Weights of a small masked spectrogram model: 7500 steps.
Rows from block 11 of the encoder of a small masked spectrogram model, named by matrix and row number. Rows with one number belong to one neuron. Each number is 500 + 25 x the weight over its row's rms, rounded and kept within 0 to 999. All counts start at 0. Numbers have three digits each. After the name is the row's rms in percent of the matrix's.
Before each neuron's rows are labels from the 100 clips, of 14848, where the neuron reaches its highest value: "responds to" is what is common among them; "lies over" is the class under the peak. Only what is clearly more common there than usual is listed. The data: tunes sung on syllables by a formant synthesiser. In brackets: how many of the 100, against the usual share in percent.
# fc1: MLP up (encoder.blocks.11.mlp.fc1.weight, 768x192), inputs 0-191
# fc2: MLP down (encoder.blocks.11.mlp.fc2.weight, 192x768, transposed), outputs 0-191

responds to: vowel: /u/ (59 vs 16.9)
lies over: /u/ (59 vs 13.6)
fc1.524 097:496491481487457513474526475540534476505531496533457501492450483485495505507475506490456492457473460496457477525496453506503561522512458494479469475527487521521506502499533484515494514508506494526514470483508485520469520523476487515484502470484488513481470459506505530542501516541533502553503497505486513506504526557438539516466508509497534495479498530512484505531493454463500509480577519449447530535478492487510526512520506522458446513531490497541476504484501507532490478505519520529503504501543515513479483499512508508502499443475504485513509501527539493464453498484479502520
fc2.524 099:538494514526502515511449511486462508483495507480525479515543455505489488474515513501493497535542545499526480460500514515500442508505512518473508513455527494513480517492464512503497479513496495452509514539462501474507438456510512453547508509517519482473553536522502494504494506478477487460473496526498477519519492469542476502521535468519422529497470513509547493461509552525467532518444513559529499471515516513488491471489494488513545508507499522499511493495498508481487515511495478475465463524477462458532537516482495511507489552497492489505481501490486481537536488492521505471

responds to: child-like voice (50 vs 24.6); thin (high-pass) (43 vs 12.2); consonant: /ʃ/ (38 vs 12.4); vowel: /ɑ/ (35 vs 16.4)
lies over: silence (40 vs 8.7)
fc1.34 092:525485519493473510470503488492505522535492493474545486513505505495473469561512516511484497545474471460472492475498518504457458532498481534498521506516537542518524514523511522528492507515515507486469488464523489483497524495548501465517522518521519487496481495504543481489533510503521469489492494493489532543482515472424520512480524499487486516549508485464530508483471471498502542554542469493481448445504519472535489506512500540527475495491491453515487481530459526524464501528473497531526509483474499549459498480525507477471509488518506522455452532527453494524505514515478500537
fc2.34 092:490537525500499529531517487506492515471464490467512502488506506470471545436476536482510505477515533541520536502489487509540498474441524513479527465455510499505492508511460465482513546438479503519532516506489456515511499560467501493539471517536502501540490520538482507521508485517539508492489523494536487481470477526514505482497468471514514532494501499486476491518542512463482491491500517553536497532490496468455517495503508456465545507531516536522463482460526470497530522519510518481493512531524486461481541532465519491504533494469455477487517496512461496477529478499501476494

responds to: reverberation (81 vs 50.6); vibrato (80 vs 50.6); vowel: /u/ (74 vs 16.9); deep voice (54 vs 25.1)
lies over: /u/ (65 vs 13.6)
fc1.554 119:493486531486466486492495511521462565495481517515509501505512479452510475496482504489472532485520476538508487496476525500501459487553505492490507515529510541453500512506519508542486480481509480487540480511522495552532506506471497507546470498485485539530494498516487485519447477481485533494487510497492519487520479504504463508475501504450496542581486484513520469452545504525473455524505486507487512491483552510491517492482501491501438499491474558450553496509494516462498507540516524549545496507473492533507513475552508481485507457478504497520539496545487511513478476527481487514
fc2.554 105:495466477498506529490517467527513511482495504499482504534531537569481514494534515510476495455505474517477528511506507509522504494459488493497478442529495510540505482503479521487431478483548492528509505505474491505536502521488536504498480512494544548502517503506504462525518554479576476479497514448472511499515499492482550503436515489520469489525493497476469509520498449494488482522528479467485460506534492490491493507505463486523504527510529518491497535497506480513473471505530555505549467463500519478516492456469501496481479519504482498497507550524483462494568495495510502541

responds to: reverberation (92 vs 50.6); vowel: /æ/ (64 vs 16.3); consonant: none (33 vs 12.6)
lies over: /æ/ (49 vs 13.2)
fc1.569 085:505492545519473485495478499522496480467459501513517509497467501459499496506490492502537536480490523519484487521500512492444492491522473481497470542466498503485510518527475510508507491489497487503504534511491510527431516480469481512532549511536519490480493483466539495473475478499485475506495472537508492459502513507512474482515462539469481516506463529440527489465537509531516503503471479495522453479521453497481490474508463485506509513481528481534499521468537483503509489526506525480595574502500520547517544496542509475480484467503529517491551523480495537508486464507528517476
fc2.569 078:477483506516529465490542490493494518455499479486500514506548509515480518493482481510494451515569500536494507537529509550501497522454446489491524446512503544462463485506503487509494526509519493458492497523509513465545487522516535515497500466502525478543458541500483463529519511481451500488486514504467518512469489515507490473510547537517457531498515469533452463485510522491514502498542512502472485522499538527526508502453505502482527473510472517473536474497502527484468505488512519508453511484469505514501463536434499485505525489504490485480490530488515504538474499520432512508

responds to: reverberation (99 vs 50.6); consonant: /d/ (87 vs 12.5); vowel: /u/ (40 vs 16.9)
lies over: /d/ (52 vs 1.5)
fc1.683 092:498515509499523453496463569521474520447527502549533511515505495510478479479499490483473456551544547517534500503463500482527514535576497473506471464498525501492540470505492495491461471519463491504483447495536511511522504509475474474435552517510490492492478503493538488508508432489470490492504500486494532477534500509486504497451520512489528457515474489486504495497501545513473472502521506487525495470490569490491507531504491496506492474502481518511514492504488498509514549476535514545497490478502460500544494496476497481469526472519507490495507477506475453508496489446511494520
fc2.683 095:468482498486503506497561482493517475540482469452484484488437524492484513501511496465493534463499477465503525466498510536486488459451527503503556519521495531523528528488515485495535495461523508524484515516482504512449526525487500526521507479479503500468494510502468509517478544514530516490506507500469482519491529530517479518568503486482496564479536480463491500515497458501527535502507484481489511551491465479483480522498502468550481515491495521520510503462503502522504484522471438471481465522493519578468503493491484570520523520534499518494477514490519523502517537524512492498

responds to: vowel: /u/ (85 vs 16.9)
lies over: /u/ (85 vs 13.6)
fc1.695 088:489488462509480482510509512452552475502510489494520501518478499499487526513530490528470480532484485495464482480550507478469507503516519546487540519494540480520483518493482504503570528491469534500476532456549486491527524478542450519473471510450509512530527489517462503495498468501489485537494494520480470510494433484499489521526519518506504483484435537490446564497547491524500509516501498522452491497470476516491480482507478470535490521486497489516445492538520511543504529513499518512458468510511495479500518549505477491472501467496491502509472524500508524466529513535507534532
fc2.695 094:494498514501495453509484491562446542534491554539481496482503515484469496511494515458514520466487538533520539504484491540497531466493503492499513502480500505499518511488504502468487480485508489505471477523468515521514518535507507478520524495508496462532487523479522490509511514492465487450534493436507494483515547528501516469446479502505485496510545444513514446492466490483507484483516511464490511467532512473500485529503497483505500468501470495465535517450487462441479466478519483492536504465535509518506514523519508474547527534499509483523509497473483544556461495446518499462

responds to: vowel: /u/ (40 vs 16.9)
lies over: /u/ (39 vs 13.6)
fc1.622 106:462471519506557513490543491512545522489426492482464497509469483443509501524482525519487541493541502526478503510485542484441556470515499514477485474517484541542480522461533495511476494487526528474507491504461496484516432512519516513516477504467506518520466531463517543500507499508511493465502473524484489531556500488534515540474505515493453514497504499538453517462500514500506493520507486511459487522498527460506529519524529523475556490483509486464479490533484468496505502515505505506478516447507475527540470520519494512481494501506499505493473520489482511482500459539498524527
fc2.622 098:522474509497473477524463528524479482522500500510499487515484514530504459483507503472480449477495501479509509446504492479530440520491498474549492525496493486431558467499479494514507500476449474525523506491497504500492535504452479475500504470505484456487506495558497492516485508484458516553501508478498521530492513486466524488548461471541536513521496506487561486526482498511492533482502513508492513482512454567528508533500479494514457499503457467490504512483501531531503511503468485466552469507510529488440518500497516514522492458534502515511485478465552513472522535500502493499

responds to: vowel: /u/ (48 vs 16.9); consonant: /t/ (33 vs 12.2)
lies over: /u/ (48 vs 13.6)
fc1.746 099:496510527503516513527489514542509478501504487432449502518467485494461464508544503510503521516509472493506511486536536491492512512505554496515471527533492509478482498550478467485468541497497505529449516479493524495512549514507522496496495493462505533480459524526455508493471511518475520494528499492482503490467517543464513475526555514519527503483541496500520521444495477530451488492564490521517464502535488537457469520512507474546510479486542484500508501488482469500508519509488512526498518457510478473489485500554475487507535464463480510494539447475535490535520507518498479477
fc2.746 102:497548498486516461523490515491513523518528543520483460488537526501471489465510449487534517498440488488511505506477501501527428494475504523495530497490474507523537501495487522493523495496506451471531529503468444495506459525504479499531513526525532447487539518468511506562515484546490477485506546482513498489509481475515495497476490500440443449512485485494526524501503483526506537492467483559495522484506510479507489482497475472525486508500484518551478521476509476509501479513549493513506501531477524540490507527521552504509516482500526491502464502498454511470535518462525516530

responds to: consonant: /t/ (46 vs 12.2); pink noise (29 vs 7)
lies over: /i/ (33 vs 13.8)
fc1.364 131:555520528478469547520534485509498482504489512528500534483525507461534457516536477500525485515511556480487476508527492508498534455562456492486481487524535501497484504507515547471500538448504523457472541523490494505528493495521462519455515501487485482505544499485481506555494482472500462494477481499457517512506490509479481501493488493514488519508486509500500505529458474475511479474456504501504480513519518481494487492566496497474513526521513545504522507462491490491487485513512530474495461536463492440498506492541523486519430517482520454495507496449537517507469476477486454497
fc2.364 109:447508491518559465508482476482525507461508504448485487505519518518488566483495528498482511471475441482525531476472502515502501527434516471514555497510485516500491475499501489535494486503484478533520466498475491494488493517472535503527502509481530522489492493537491462494508521465510523512523493510515527495465486490517514537511488524519504512479521484515473507477533472534488550526543480490489541517505515514496515477429495532499495473490529487516507505495545491509502511440506499507516520522510521517504481494471484501484529483506446504488501491550492472479573537526510587518

responds to: reverberation (100 vs 50.6); child-like voice (52 vs 24.6); consonant: /d/ (45 vs 12.5)
lies over: /d/ (38 vs 1.5)
fc1.606 110:491567480467511525464533493508499504488501527492472461482466523525496511538477525523527505499526486491557543467534512497467481530473475480496560508540514510429499458564476488503506458535501460527508482524514511485481488522432503521472473485492478548505435499503519515499481491529516475499502500469496474503483497503520512497511486517498515473499501514519493509514495518497519481528502538471544455497499553465503504507486503488494473504498502509514499462498492500463537501484491468495500540466480448510516501493479498493515496527519488498488519552508474462486539495508525470572
fc2.606 112:522462492499507479541451516536462485491481456489543526542544508482519500501505486481455489484482498518464494523506520495508521511539486527485429539472493471505511540411556468500452527464491543519455514494499497517536511476532493519520492488496488486526531473496448532487521485476471506509519500500535526487540456491505498510497473480487503496514489505516519474499481480523522529489543499542484487461503497508466493479488511525517505481528466510457496514505507533531468464482494499476473503555475521517515507541480506499485485509504540519512499475495525473485481543498510513449

responds to: child-like voice (57 vs 24.6); vowel: /ɑ/ (40 vs 16.4)
lies over: /ɑ/ (37 vs 13.2)
fc1.158 068:449497506505501525528506463488475423514515488504492556529505576536454500484520493510496512513496484489519480481500489472517487463514547546512488534514503525517501498562499521497473552464485514448517529507498512512504514498472504480445486469551486493491439538465500503554495492490503541513484487518463527526499508476477507498482538518499532469503482484483507518537506524507501490513511507464484466507496518513485472495483502521499488452467521464451535526499494423462477510490526511519492507522542479510517475491495504470502488486511516501529495455490476476502525529528503501500
fc2.158 075:514499438508472514492477463504517540549492518496512487454477447494546464528500494540486505536519531512479498496505505498497503511499465481529480484509499512486474522467478495494535438519427461465492526512445509500500533474494518480503446486538502505512519517459550474475518494499536511479503493524482478541523517495477503516468507504499504501511488484537507530475476510456543512504509471521479497495462505528517516489507496518486505531471442475470505529539496518463454496509453455550488530493510512526529519505498506469523518506507505495513466541506508531472483529545476522482

responds to: vowel: /u/ (57 vs 16.9); consonant: /ʃ/ (51 vs 12.4)
lies over: /u/ (57 vs 13.6)
fc1.203 139:462460500487452485520518492542462518480538485479484496516492488488493525505496472494556492518483495456502502513481489473524443518473503554479516506517507476531497447508491550547467486547473533496505515525526509469519495525488531504517480496513498526487477536508485479518504452529475502481511493523503489478492531481489514420493514500521462481509495473460493464522492477565500490562475475524512478507506555518501506509536512507508499503478501533467470513499492524474521516494527527509505542487490491486498437485529488498535479488447523533465539529508490463533477498506514495484
fc2.203 106:487551512529554459524521548487496445484455471493459538500492517514508515477539510494479494489466503520499478504451479510459525512479505475522486460532473504435517505463529474545564512459490528488496508480491494525482528499479557531527516516496574478532530469507477508450511518507523553531474500502509481522486510549472505503509516512489470501461501494464459482477513483484502478489482501498484501501497486511506485509513483481488453501471508518526512463515496497508465494491518517497460472463524464513548504472498510495499500485501492497523494535525530517482516455541491511510

responds to: vowel: /u/ (70 vs 16.9)
lies over: /u/ (70 vs 13.6)
fc1.3 089:504516464533503501476507429475513499518461498494501493493504474534485496501496517494492460439473473494504498536489528541554544485529501486494494499481494508519461534488469496518478524460512541568510484472504506499498519509520503481472493510515501491506478484544531459501479539523511472435512491522462477505518539522515500516488542486555525527469513544519516512486537515506494489488492500525505452499487503541474540466475465461496482462505545509481501534525479494467476495484505513515523525486523511505532532443474471528476498491528499534539483523509513450494472502479469472513
fc2.3 085:511482529509532458560491582528496507520504513483504518557494539460493489476450472504526534534507524507518500469489479476462465519489531511512506509513506496543539472489518473483497488512486472478488505533475442504485501469479494507536504513515517499518497508494482527483578444486519553533474521501526491488477476481474503461528484499459500483506488507491512511509502499475519483502487515511527549467514520489482470500518551513521512505465468500502492477466502486508502501527477454489501495555503471506506486550515478455513506505443457482537541496482479528503518463505524504496

responds to: vowel: /u/ (60 vs 16.9)
lies over: /u/ (54 vs 13.6)
fc1.339 105:454463488481468508480503525523493505525536506492499481504497513519466491533452495510503517525492500474493484501488555512502470459513522531477503501493453523517477512529502508490492492438508573480589479454540514537516478517520466478521508493525495532509475482467491469504475491523466442502469498466477503496542470520481490476491499488499468550522510513493505478505485518482491516506538482537478499486491496519518479503522519512448527521503508495477520538501512484519510520472513497475534462525469527520466517486555520542503544523518471479494525466492511486526445474475478535495
fc2.339 093:578503472545474507555483494507470518461518511457452504518507485508527496544502516529521500486549483535487469484488447485501498515513518494474504510510545536485522542440490439522493495517497510524469513503453489493462514520513529502516495497452453469497485494528516459476479501483471532518524456468475528487473544484493533486516490507493529483469475465494532548469514470551478474508452497467517504507540495485492506529463509523510488482519511522500470494537507487482487495496473504504504509476494487498509526490491492477508527488493488500491522438498506510479553490546511504511